Rows from block 3 of a small autoregressive pixel model, named by matrix and row number. Rows with one number belong to one neuron. Each number is 500 + 25 x the weight over its row's rms, rounded and kept within 0 to 999. All counts start at 0. Numbers have three digits each.
Before each neuron's rows are labels from the 100 images, of 14976, where the neuron reaches its highest value: "top examples" is what is common among them. Only what is clearly more common there than usual is listed. The data: small charts drawn from random numbers.
# fc1: MLP up (model.blocks.3.mlp.fc1.weight, 768x192), inputs 96-191
# fc2: MLP down (model.blocks.3.mlp.fc2.weight, 192x768, transposed), outputs 96-191

top examples: histogram; dip in the middle; horizontal bar chart
fc1.501:513479521522460526492514523484509514502510514502500483472499498497519511511467523565523483543492511488499468507503528468501472498539475507541460485487533464495475507478546466490524494465512511485543510523467510514463500508511530522511507516477481527548489490449480533492547487496557501480
fc2.501:500494485480460490522501493513464550512516472496519509506538460531493498543515472503444458523525515495510441457470489508512492501499478487518525464496511507498512512502503474529486543505512457519482540473488539525526495490468478471505486492508495472514511495546502492526533501487470507530

top examples: radar chart; one colour; items: eight
fc1.505:532482475471526477497505501468512511504539527478492480537476517491509510493536538490513511533530511499489466500492523530510492539475496494476491493489536490520490508550498527487492438455470516517470489477456506494538467446472536500502487533529541504540492503519551514532519495476497496512
fc2.505:453481491530468455497535537525502466511457493554508537470490499533492488510525458505519510538510473484501480469503496493471516517469477496502500515489461526512484546511483503475496520527528443482472508497496466536459471474537513502466474504473506519511509518436554476454513487490448529530

top examples: dark theme; heat grid
fc1.93:499472471539509485507501512532495487593518471467511486496494508505513519505487474510500473496462478543465522509540507492493477479505534483491477497521492532444503546515483529523477472500492516529497514519506513488456498505531509498491478536510430506508535505493525511510509496490495478481
fc2.93:481497499542502468523486513534509494490472494479464507443511496464499498480484510511512503477490519478463514519480461520510483506465523477541504490440516512490507474512480517508463443443498491498480516481464459516507492447509482518494507506497514471519524484493534495497479508516518513506

top examples: scatter plot; falling; peak in the middle
fc1.59:482436537534483483481464445480502520489484495468513492509516461474508515493477479509512480532507477513499456525511483542580516482482521464499523496497557527492531458504527455508524529519519448494498509498504520522500506494507541540457523519522507518592488485465485487511505480483507440513
fc2.59:514533468462542500515515484537486481481504531534471507505500526519498495488457460531483497482475511539476536536468525480486501508497490557509472513470519527505480504472505475496489469523518526477502491498520476449510497485509462484538461480536496503443507525547491499504492525499485545467

top examples: radar chart; one colour; grid lines
fc1.702:482488529482460527497512513516432503483479514527512478473515521524509491549513475466494474510514466493496526553505472459486515471481516491498523489443517484510486491510482518507480512485523480506446538468509518526510517519503523536450487493541480521512523517482503492461538444464504505492
fc2.702:488524502499506468476485542553526519492513569545512519452496492477486466504499489507527497485513524493482515488511518535486527578540491522524523485538471514498472492484526503445450478522468495473498522528465511466493499490497489554561475520466503525501506502513491528489512526498500498521

top examples: heat grid
fc1.121:522510554545480486506510507512494475525535496510481486482490551501494490469484545504490494477493490480488539515481461451453491576499434482490446526488494526488472472484500494511487480463474525535490504503464489495461478515452531524487499483520506559496515510467470471488525526500494470516
fc2.121:511508540503516498503482488446495477500507515486481480493466508499443479549493499529531507498485452494552498498487522443517552498530461480516474508485501511522505495542518501509537500506500526502501510499561479481495529547467461509510525460505536495451531480447512428518507526476485476502

top examples: radar chart; ring chart
fc1.333:488480513490498496479474482515486521520486496478479514491512455527527499531529482473558514474506490507454534440527452529484483501533504454526502495521534504484463512505488459518472501485477466464510509484498491525484501499478525517538558514499530523537493458459519507512480521467506451501
fc2.333:503512499523479497505514471492550500516517499486494533548530549461540548505498513526423443523488468500549438549514544510484511519461531529491522488473483475531572505503481524474505500519487560520502515509497479484530483486541471457487463480520507489480536526546496527501519470526483496501

top examples: horizontal bar chart; items: four; ring chart; items: three
fc1.250:495464520496459514524516492481509542548477484536550484481536514486502481541515521495514516536503510542533493513505470563496489495479479492479521501521467499488510481500496507532457517519472518518516528493470487526508521515506557501507523476547494524452548510515483528515538481504487518505
fc2.250:529496465517517509490514531491515476482508502491473517489491457548489519480476462532452478476486503512465504497485488458478476456510512503447456511455490482451503489503493506484496517476530477488496545499526536484528510505501488501510510510466493480452454535437481488506498475509506481476

top examples: ring chart; pie chart
fc1.370:472476464560464531463515511531503537544502523529457459499463492520519489477533505520500485530449522547512549492504529487492485518533525504502512496527520525510501525506492507517476498523501495511517482489481480456496470515501507475494566495503489510520498483505512542533545527489496491499
fc2.370:519512470489516480519489526467518513496487509445480514497475502536487533504525484465529487453512513543450487486476484488477507494486483476502492509490473511462489503537516530506466483484480495480459489473489536528511504508485479489542499521446519470439464504490455509500535495500457494476

top examples: dip in the middle; histogram; kind: stacked bars
fc1.168:505453491478499523513500507515537511508491514505511540520469526505518465490508549455466517525531532499474503503467552505466533477528543469499528492507557502479508503500517517474507532520503441520491491490481475494525483499495509498555522535504479507500520486498491511513554501530502457472
fc2.168:508524518514547504505515527475521476500511498471516519472512510473489522496503422553539499453541463495513490514502485437499485539530472497494502514459457507525533510492473510513507499480536508504486508505507562518473487470536562468450503441532501507481512525508482503497514524491463526530

top examples: bubble chart
fc1.196:530495526478453544525524503534512532527518485491520467473505480553524546476497495477479468538482495494476460439481506533500505455485474456511467509534483505497494513564460515494492532482494482490523492482492489519515501485520519497478469474484447507479508537480475485516494490500484521533
fc2.196:507497516522568479499476453519482511504528465537501536527533523481475509499483508508494501515526479478521444501554540487497497474498474512478509470477520470497485474478520519493485489561528527545482529504490526466492486477509503526499520549473497511486468476521473528501492513520496531512

top examples: heat grid; items: eight; items: seven
fc1.632:540498507507482521497502506526474516555534497465532520523506477508511505498459495455459474512500473512446503477538526509499520490495524496473487546472491536512517471547471468499491526481469493543507495497464504526502469522523516470496476489487471520515500552510498486516520511509446525484
fc2.632:466484495521495499467462501472516509523508471506514497498472524545507465528502494496487473517512490487550477522474510509477457499487487501440526515533495506526496468487511525525507464479515554507521483515490497458561512557408517511511466554534498492533474500542520543489500455466495525463

top examples: stacked bars
fc1.175:519503504479526492472493479521505535489470455475454517437459481560527479495500536496508496500504517489500502488479509506486509535489502512511504476467541467490504543501541491479487514478504481471488475477533480481476470460498524478482508523519445522555503512481510495456557528485504505477
fc2.175:504495494443550515524515489506500501480485491504518459505519483535466482486477492491466460487479488482491563502494534480522432504527493499487536515506521477468545487481496527443514514482484502459525527517484476487529521512516446520508493475476512467490452519480510465494486524505476440479

top examples: horizontal bar chart
fc1.146:512540479493530547533491466540524499499535440481500527507499531508542501532522475468489536503524514518498478496460493489501476476505515500512474443496535475500476541474515496461509509497534515493529463482481456520500504455479505522503448470511515532500497505515524519485467542536524484490
fc2.146:512522488496483499450523484519532499514509541463456510510488448511519510471494502489482519530459428439507497502472477506518534536522511510467483531493478511518521481525495499516501469504480545536537495529527504522467545509484509518460541532482489503512540488513430513490474487491491524527

top examples: histogram; peak in the middle; bar chart
fc1.654:534530505499497509514451492493533514504544515491502512516490535527533516521474516511484510554436528505477493527502468502467542443522462486495517495492467476501468471548492459496526477494489526496494497490513490474474467501493524492481548529511521500547521482465516452538553476480525479459
fc2.654:503476567567535474495525523486506451515494479520545510511515492490497499512496516496549480470488501508511516531510490487546480501434498516486502495496483497516544520465531482485500501534482456478487483516517507501496497491466514503515435476513494517519462495542492503528479500525510497499

top examples: histogram
fc1.39:490485525517518464494492522486495462530486495507471532511487524518504510506514517504483465521501505476488503529461526458498506535483424509515491520500500541502438577496526505483472490535490512542502476485431502478461453483476531541456512562480496519512481491497541478517532515504508504519
fc2.39:499521529487529500504504482463531584498497475513478524504506525489510531529460503494492506490489436528481514516540489549465527486499512484472545503480512482496531446486535482487513519493492465500493526503523481483507522491484505522528509487526526470512504492486449490495483499500488490481

top examples: stacked bars; dip in the middle; rising
fc1.690:494517455507537495504479469479538471526465444493479515487542531513477510499494447480475450498437526513495515477464479517498517491513496497490542494454511543455479530511498497515449514473461528481492498532497495464488455509519509508474492502515488499507484474453525524494498486482499530494
fc2.690:509478506443483499496531518516514581486508503489474499466495499481454497513501494484507493515465511474504526501510491499526495526500508520525512531503508507463559538492504497455407456525517483525488513515530523466498507529532446514498521515537546471501494500488499493534481483483482480520

top examples: histogram; bar chart; stacked bars
fc1.670:502476476479477516530450486563520480505512503509491512509546528516504490516493495492464486514495549512509516515440468468470531490523469515491526461513522507499490473482517499465533455507451511472457468472498500444520502510561513485500489541507536483514526511501574510520522453464521470491
fc2.670:478493493522530537480523520470459509508480472471524486477487431488497493484515478513596503465500440512491504483521506494500504537499558494471509534509500493479526536507495498517494504476522507509513517472482494515494485501471536510491540495527496505487479510462429503500489570543478521481

top examples: ring chart; pie chart
fc1.166:479508508525483500563510500500542535496498504531477516455543475514504478514505469487501476554496526507479516505515501509500565502514511507514448549477467512488473498496497498530490497488519577455488527510519474534462454536516539464522474496524497527531514499483520514496543482496483502539
fc2.166:513497505497489530483469485514470486496469477476495452544481481481501509448485500448515512514499458470497515474513532494549444494485519489490509463527531512505499495496532497486527486530489483552506516491460487566517540500490483523469536499512489503538485507486505463516454483504510436495

top examples: scatter plot; bubble chart; flat
fc1.675:471502526506525502499522496549532484546518492533479493502529531512530445578509498494480492504516516476490483517475515517471520467498448454515484523489490467505509488534461532468503553495474520544525520514465498514522460517503512490524500470511482552497510510488502503492474503506467534528
fc2.675:494509470521466509453520446511481494520516481513466484518535549441525565529485511518543501532533493498509462539517496508545525517500494512497511452488499484502535530502522536495502532498460545515537523502457457498516512461509509478477517514522481539494505493477456505506471481501490524499

top examples: stacked bars; bar chart; falling
fc1.689:540456494488526509530490495487484515497459463483510510481488522506488499460528524510485443497465483484495496506501504518505531501516500517500516529483535499467489485500558491509492477457462493478492465491544511479520498516539510497478505533504479518518546506497504502500531476520538477532
fc2.689:464466481463516482505522543512494509527520472517488518459506507468497445481536490508502491483505536487523496544512482503506512461474491538475559500510559495439490499473510477474481517533533505460509496500442528477468490471461452493501480467495494516518466467500537534480471455516441525473

top examples: bubble chart
fc1.1:511496488507474525506494460539530519505469470514547522475542500485501478520497471499482501502496534494471506505491490448497558496513538500508487509481471440484480519553474511532452478522503487493492516501492476410530493487484508477528496479483458526509525509461519514515493526517482512553
fc2.1:480455538481474488513515497483486469520510534503450494491497499501526445519509506530489523534524479533482499495523498483489552464537483486485469469550502525485492520532486529480522547519495507500517506507536532528509478498515478467523507489497495474483517504530501487509510515487434495514

top examples: heat grid; items: eight
fc1.327:489505543520464470501458493528501529509467518523479483494504523530518492498451512492508494461478530557478529535473494459478475513480515476514497523524503512509528471542483511526546476521534546496490482464488491516479434519502524514540481460476492486503526477490482506526525539492480518540
fc2.327:504512486518511506508540498502516519489503475502510537502504449459464460508514486532511495500488481463522499485537518490502521507508518513468523442512518488475511526450525519489522526517502499490523527504501493501470530484522449513486537497519492472477489486474494483481506519560468487515

top examples: heat grid
fc1.442:479508528508494496546496503475519497490485493496529529461482486532507505495564529488543484480484500515520511487498544485476465486524489501485481494498497514510501509492487481474468529472517560506470509481474484470515513506528532521505529488543502541493507476467494498494493491475495478490
fc2.442:507499497495517469505474495505550484466510509495460476527512516472507472506478497460524489533549459519538516502512476483547502488504479506505492491568473507509498484502503486508576475481472493473533488518545463504526517473544488501527491561474516517499483467492510473491476508486503500469

top examples: bubble chart
fc1.219:509441473512497504537480494490496536472476519490509499517497493452479459460474524551510527490504474496505516509503508473495473501523490473512505511528505471514473448493528486495550489468486491507456489492535463474509494509477525510535494527513552467507515482508469554482535517464498445483
fc2.219:482529519527474478471476472544527455479566459505479501483502499491495520502525474500525539512517506526512462553507469548486473538482544513507506494517505491523531480541485506510490487501477499492495502468532533534494492517535544525454512518516499509526483478484528483498479481501526510498

top examples: ring chart; pie chart
fc1.752:508505459523485529522514478501500473509497478537528497449487504490505475485452481545504528489527541474482497478526528509493502452534560483517495522486535478526493473470504501510532531497519562503483514510486479527474495476512528467515534450534519522517493491515505489508543571477477508526
fc2.752:517494502506491447483499474528521448505491511493472531488498521510495507546527510523519490529522511494559522514469472510478487509437457510481533533502480509506489503525480498503450478508485485510497472493514495490495484507520519501525490569502480462540505474495505544548502444443524529467

top examples: ring chart; pie chart
fc1.373:500505477511493524540509519525498528517493522525490493504505491514517480498433493462516505467455556511460508493534484514482518531521467503507498529488471510484429503486501483474470466532480458478477509489453471464498490534509527527485500541496489525477508503486456524566497539536456468459
fc2.373:493504498467487499510485504522485466522500487475466509491506498510474513526524530514531515518520483494510525493477499477569524533473582538506497503520458524499542532504495522513566511486480494479511476523559506506493522493511487503485486485519505476555510475490510490487484508482506506495

top examples: radar chart
fc1.318:507462507552472492525451503525534472515528459481509533472512526544491472491504505502494493519506519499504539513502490459496473503478489498477490499470509490473475523509473507483493533510509489536503454501504496506492462519536535532463505516453484500504468505521478468498501524528514523556
fc2.318:487494568524524511502432486466558515479441497471462533515509513497522481500497479477501509492510519491506544533527472508489480459464532521518494516488533478506525487501514535476486517522524563512534462524473510483487448490505480514474510529516495518488494522528503498471468501476505545541

top examples: pie chart; items: seven; stacked bars
fc1.300:535481500514512496514484469492577529506553483545517505494510473521520482523471499502501495490464470537475481529534466476476519456489508536497494481499518517533470515534501510525513540488498524540513458517472512430501497461516508506474488509499451517538509487486492486492482458501484503530
fc2.300:487489525484520491494532525510558521498535506518502523488477486480476477500488474519530520496511517524511515523548499479475517496532533576466497538478531488563533502503487509469465448529510516526524520475526535502526488521487490491492531503533454472505484506509455472455559541537529499511

top examples: radar chart; one colour; grid lines
fc1.491:482503504506492498484485474549530515503529510489465530513479544543501503516463505535504499504507510512486486454512508482498502529495486461473463520443493490471492474515497503491490525507498497520493503509428448487455518490483516518483470474492505555533491525498468441508439508524514495544
fc2.491:498506437543480477479532549515508476505512515494477451474521522487454536535505540540537523509509531474510502496455503528551498507525538512551495452509459476501501508539480509481493533523486498480529510506462516495491555507479471485496502463515465479486498496447481539520467489513477429485

top examples: scatter plot
fc1.38:465461522527522481495463477514483538499475491509490524524481536495536520503442522486462484501498512454483491495532529532512509517488521468544452494507565515502452510478491507476494523496502501487461493490497507464487535509532549539484527534488524523512464511456514440507540475514503518501
fc2.38:543546479487491549470520462516509473488518503497513453471534483527488487505562473471490543527516455516491501537494450493495509487534495558444504534501493483497520526521480518498477529483505501511520495513513470529519503481484437460512474493500484476475532503523477529516475498483477514457

top examples: horizontal bar chart; items: five
fc1.417:537496494514474520485499461489513473515528494529527501524526555460509564512488468565525496507467474533477556463479449506468490532505470506518520542471470509495500472504474443519505445503466455526473511520505476481522484545503514507522469450506482530524484500502530527526494551495539509468
fc2.417:472528513483529521488520515483534481526493460514485519472497462479483487522519488501512450482501493515484521500484527499504483480507528524495500484498490549510468484473507476497481555490475468501498463524487516505450498472537442490490515512482526525496524502520530457502487519509508509489

top examples: ring chart
fc1.172:488507489485479503544484450523514483502536497520539475503475536500572494468500528511481495518456481540482501498483463523505480519542484546455514533508487527489478486543521462518466493477512452545484519483461487492518489504493530502500479518561496510543459496468489482468510470494475538485
fc2.172:465514526469469496534475495521539505480492489498495587493525458485471512503485492488444518499508479491525529448492539520472495530497491465538519508489505485541467487481482515482518525544524555485510490489469484544515488500490519516554499489509507472510506489456484500494523481527498481488

top examples: scatter plot
fc1.73:511521472490488500525466485509531500483490494498505508464521481514505513504455529535505503519471527510481446466524538509460521540536518479470519563450488493519551515456504474484477494468517480461510483487470477484475501472438544495553481495538508516498483510466527529545505517532526516544
fc2.73:498504488513467484524505506543500495511493480508456506466468467499504469507519489511535497549474503463491522468523506510494499488486543568510519482494518508482505484488520512491495483502489531485513460510507571497507468520513530464478482519492504496562483487557509534501493508524538579481

top examples: stacked bars; peak in the middle; items: eight
fc1.473:483477540498523515525481467502503538499448520504462507487509486475510490511441503477499476540528474519514521501507497474501498502521505517463494497521523465543470496504533546508523543493496507534505495454480456529522497486523540529502496545506501494530517498516531500495484493528505462480
fc2.473:490536486511499592495504473491512485499524475470476519469546514509474516468543462477454526485530506504489470486577473537450469500527524499484490529502512441456522531475525506489492505497511497460483502541550446486469506518478468490507510492492479498497526494480505495486444466516460535520

top examples: ring chart; horizontal bar chart
fc1.691:454498509513448478516481487509513474482520521527486495503504485478526529502527500501506501460488510551459536523513501479500529494540482483499487509489479507489498541496505492495488455540534483531495511491472498481521517488550534463508441490490498521507512478494485483461528514509485469541
fc2.691:524488503479516498504497514507499508482463515483544581505497477554473489522485544465499528538504482519522518423510498534457514492491505501479533484445489497504534506483501532451458462464509482484504504495476537531512487518502429490519468467469497457455481508535521536544513509519523506527

top examples: ring chart
fc1.71:497490539523499504489484503506480481490481477495530501470480500501496503533509511581531460527488480515477514490523478446490489538501501511488471501505516481447513524511486483483461488466491484507468471505523479503473518444500508500500539440511432536522485504560528530483534516482517487519
fc2.71:495481536478474564544455467533526514467497474507486525474520525548505566543469527516506490499500514513514498484543514523526486474509525491476508492507490481536520512478567495492480502492510548531510552498569455536460491498549470511533476506489488512502506498487504493504460511525528495521

top examples: dark theme
fc1.147:506486521497509482517512504519504496613510459477485530492502523501519529490479506496517472536478495513426495496482516526459478502497499519500519495479496555512495536497466542513471482467445529501478442508510474469528521475524496504460527497555478487475515530505538500501511509486491492502
fc2.147:545491523535500518516512469534498514515479466502454496487522496507548466542519503553502538491486502502453468481467495470519484501477528451507480461521474468464488479478477518516472485519487479498478470460447525541511483467487457510463534498525481474523471477475504545503469486525506541491

top examples: dip in the middle; lollipop chart; bar chart
fc1.246:485473497500528539497483496504497548513495518498525549501511483546480523469481520501486466499470517511495451501471524492538488523493517536460494542507503511496528506473508507440440451532473463475476450476530491451528494496524527493525506548495519502518506493464509489506502486490531460459
fc2.246:517476492541515524485487498486476500497448527508509501501511539514472454481489505552519460466510490541514443509527554524536520531503483450490492503522507508495468473460503512509509504472486540529536526512496522508449488490459517530481517527484478547492493493538530537485506511549490512576

top examples: scatter plot
fc1.80:528526562514510519528533478538547495535496488510485501486538523471516522547470478476513496504493558525475506533498443490474520442494504472468507539463489513514480488513488459527512539531500482489435500518478533492506528506503509529486520529510461537499514486488477464539532500484534512507
fc2.80:500489518452454478453527514505511466503536523490481501478474495488493498496516508510468495512527480448528457525510502519538525548517504481511507520504510486536544447487525509493519526476492506519523526454520507501459488528539537478468501477493499524527531479529497469475547503509530482539

top examples: radar chart; ring chart
fc1.25:488478517499460465512495507507506527521499473507541500533490500492510524584543528508494503471486526523503526463522472530499504521476507522497476507488487480463501494531453472485485471522479472520469518500480527448479512504530504458440443524513467539540501485469546494485480449477499517495
fc2.25:460546473501519531515537489508505513512502480504520529497503512477544522460485480477530503479491504463510487531504523500470489465472481552533533524496479495480485534483487502509502471496500486504472466497497499521514480495488522468476535479515509526479482520541510516507534508514471499519

top examples: heat grid
fc1.3:512487514486484520487495486504535510494477475531486512460523495514495486495456522510477491467513472531477474520489508476557551523506530520450536566530490537527505480487468492457522523519540482513512487507529524473501457488485528486523513486506502551523490444521484519478497521538484528489
fc2.3:463501500547520464509522514510523483507537500523493536524511483492492455529495518517465497497541500486544493561576484529468487528520467471488520501476490480471501473469491497486534493498513501463524503494520462508493552486555471489466523479497505520500450464458497486484467467500516481486

top examples: one colour; trend: rising; area chart; histogram
fc1.127:501509518498481480519513486548472524553496486493475487539537502534516495519468443517514436512482503463497490478521502466491465506528476459546472509458469499505486535499497534480513490497499523492509473497469521486500502479518517529481486520476490468502483480495491447511493510514505546484
fc2.127:485481476498525488500516515497485498506470530534511478481484498464500470457541495534512488482507502518452503468460535497506524541448536497499496489564488510474545478491524517512492500531522474483473470490490522488521495576473493477557511487460515497478489491511516519494513539534499459487

top examples: pie chart
fc1.468:525482530529535553502486456534512523489490475504474502461505507481517499509432509517503504543492497469461494497488545461485479505468462522497486520483461513521504469535492479482462456475470518500484517498497507500481481471517525519469491476537533507499480476516493463510499509464497528485
fc2.468:469511485484504526536496497495506503499520506546492535512512473516482499555503501454480507512477455521521500464482452520508460501512483505521511511500485518467552520485488534477489496511501486490477502499538495502456479528490514509486496532461516521486521482473523554503513518507490522493

top examples: dark theme; pie chart; ring chart
fc1.21:495495543532501532518520475504503539623474491479483546512509475510506505522492524515517494510480491464415522535457493501487490500515489530455492513493485483501513502508485485479454469472444532516445506487482502462531500478488503536502502515511529495520488512506510477504480488497485531499
fc2.21:514494456462545479477488502485515505529496504516562463517528548497515524466470428479473519530501473523495499486504459520526507508527512497519493502476532481501481495519528495526489512510527445469535509511494489542515485496501505463521483471465492509464498522506486518485515538485508506509

top examples: dip in the middle; pie chart; ring chart
fc1.535:532524500486465453453523472505484543520499517537498504495505546490530438486486505515500519496532515539458478544521511485447520499508533499518499477491492516499468501501482493474513450514516502503496519508492493517514481479461519514497474505482511565507451515514544445467447535479515513523
fc2.535:519500563505491463479467523509497505490504466520528501511508459548427526497484468468473493503471534539501516503413533510512478489509531513515480503507505508521529485461529503521528497485476510474517475475478517509531506506492502510509482485433499498476480493479466517512504455480477493495

top examples: heat grid; items: three; stacked bars
fc1.566:514528478466526463517523491541486483519504435515499515495514523486541458552496436524493493464461569511490525463543485518487473504452544521497524543457494477524526518527503478501488554519488500513501484484521493502479461532527523482473539465513523515489506507499522493486522501460504494471
fc2.566:472488536553502490450471513456535538487468501523457519482480455498493490451499536522495514479468501462495508517496530472472495520511506457515497478489512500517450481466504466497527510504528504504498516501423509504486513503487557485482518464501494513526487509491448517525570514485533521510

top examples: histogram
fc1.13:519523462487518508477469490494500548487490486485495529512485526507507468490517510517473511475529502504508506499498506490478485492500524463522490497484555500474476486513493493537541512502505495524524532521488505474534524503525566575510511458557532480534488508518504534464511500507489505525
fc2.13:491497526527495507551521504464521519504490494484481490492531480506492479530432530479491455512519499500505521463510461504478543476509472531556511493506503476517486495493478508516492489505500450506515475515482470530522507498499500527515482534460493488528490480500514486523519489455502465531

top examples: horizontal bar chart
fc1.264:482537488559482519510539468501510530518509468478492473494491502473511502489462519496502520475514486505509524498518502507492497488473474471504464538502568458494450512497520486520514514456491522541490521501470489508500489464495552518479529525516493553536518500491552509480493496551507514534
fc2.264:528474532502533496481525539464479485497470499455484515488498458511481472469510503493481515543478511482509467487504454499527480519462525455507520474486492514530505537487518516523494512492496511508488476502526472497514511487451519459489518497486487534459530507511468492509476533513492510510

top examples: dip in the middle
fc1.317:484529492505451493488441499482498476522529479502500508496545550497496529532474513502468530498499493500482494536519517514487510501482463488539474507516509499465497514526511471477501516490488497490553506469504547497520476508491513486503445487492494519500505511502541496552461477504526505484
fc2.317:505504503530465532471543469508523510552542488482472517495523445511504503483519487465491513524489506509511457486507521493510486520504535545486522482501533481467531472465489466476479524476515482477471523510531494515478517542483496498443544505490504513495504495523483488481524491484536489500

top examples: scatter plot
fc1.17:491525517495495490519495446470511519479486520485495518476512491515514499549458473481483519474512540534456504510508514513488492470489515463495483481466504476554466523483505435506528515494522447497478501493480492483513485485516560522497510505487501521577461459478522466474491494520477500531
fc2.17:538517484486532457525488555496472487502540475486498524521492515459471519472533485543440510492500502467544493479514508486514515495501485493507532492492480517455540451533470577488496473476466504517514487501529476482490505507467472448506470528502504468439486531483518574510490494471518463502

top examples: bubble chart; scatter plot
fc1.354:501554474503522508515484477500492493482486531511492495462475494516515483496514514534506498513523531481484466494504493508521465429527482503527474521479494539498541494476509475479492481495441506471504524478512487515515534465510516455470497489490524514534554460480490509513537522488471487526
fc2.354:454534526520470509511503478483493510491483503470471501457535520529493494486507470461495478472544502465482573476471485476497530536514516479487484476480507501462493504536476463526444484535500489498489504497542519499540486449530478543513489491486514525517484474519546439480466487498480466540

top examples: stacked bars; peak in the middle; items: five; items: three
fc1.529:478523472495513468513472459515512489504497495521501528512488507508476465564468525489489470522469564512497543475482499452472508488513500523475494476469481506493496570497501490493466500488510506523474510481443475500451472506509511513426475491500525519507488525489507504500503479527521524465
fc2.529:495501514498474510506461493531506484490483499465451515538483488477468499469502534526499505516511482539489507472516513464545466578489522519448517475490486525450505493467509516505479452512498512518501457491477477490491514478454521462574491501512502499506486505481481488489479533480482486532

top examples: scatter plot
fc1.23:531487567514499461521475470516486505520468523485486544509499530475507491542473455509472495494505493474485493517509480527477522482488542507537489506484555498511471493521472469506487542525507460476431489481468497461497526484525507495490506547503490543498454490439559485473509486494504520516
fc2.23:461470491485462508504495537493523523513476526460441498514495484481504511484507566470469500459503501544508518501521481506481533519492517472555499449493498521494488500490504530512504482525482507482504537488554507495464481515509521435505517475476505514459502497459532500492476472502478483486

top examples: bubble chart; peak in the middle
fc1.620:498513530486499481487456464533486524505485503533513460506531455505447519475483499453507532504495527526482498475504513511491533474438456480454518503512484491499500501483473507504508499488507447563495506512484533525525507537485501515521520499523463500513531490532561465531510530459496492489
fc2.620:508458489506502460490491524482495498494529489484518484501530532530492501496523481521474505437533496512511460523511500498516471538485508468520526489488516483514558475490489501432533465519502489471479479502547496528464495518491454520441487506480526566524486498529503521469507454510501484460

top examples: one colour; radar chart
fc1.617:529503560485534511488459513516478547471510529548516486546493484485535479492503549472512483491490529503483506484479544487496490510503512480490507505468486510465493486519500517487520456517487466526471528489457442492470547528481531510465450493510481450520531539517487496495471503502488443505
fc2.617:500491407519459489514495493522478487498527476451496521495504469484469529500470501507530491508551510479531512496504527506497520510514512555499502517510469500531503497520486531500485474499485541455520513502525532529481494500487497497511517520453516530503501529472544499518502473480479499486

top examples: pie chart; ring chart
fc1.560:507487519501520521501473514506494505531466458510507469503512482458516473495473516473546482456441486507490521522492537462492489508464481481503484495506477506504550513512466496469505529490504481563510494515515470489488531526527508523470544496520532524506493525516484558455518506510492465484
fc2.560:511527521485512491454519449590512486512509495515513529540527521508526544494507520489512509537514549438491505465502484509492509461519492501512515532507498519515477544503518495517487531462513487473456521529521531534492507471515424517464478528470501452528503512504531502505482481511513480509

top examples: bubble chart
fc1.407:555539504490471520535513475539473504478500469495516517458492481479526510515538521554473535544478480518478473480514488465479489498510527536520492504490521481474486538531529477496511481469525515495459522486468527540455497454496494465493490472507479487546517501520513498497494538469484520498
fc2.407:481505468519504483531490547491512504480507495462544496458462474536522479494548439491455489515482486513472492504505524509500514497536525522502465490510486526492498475538491531489466478478493475495513500536507509522530501470490525521515545496439512483475486519539524499485541506514485514549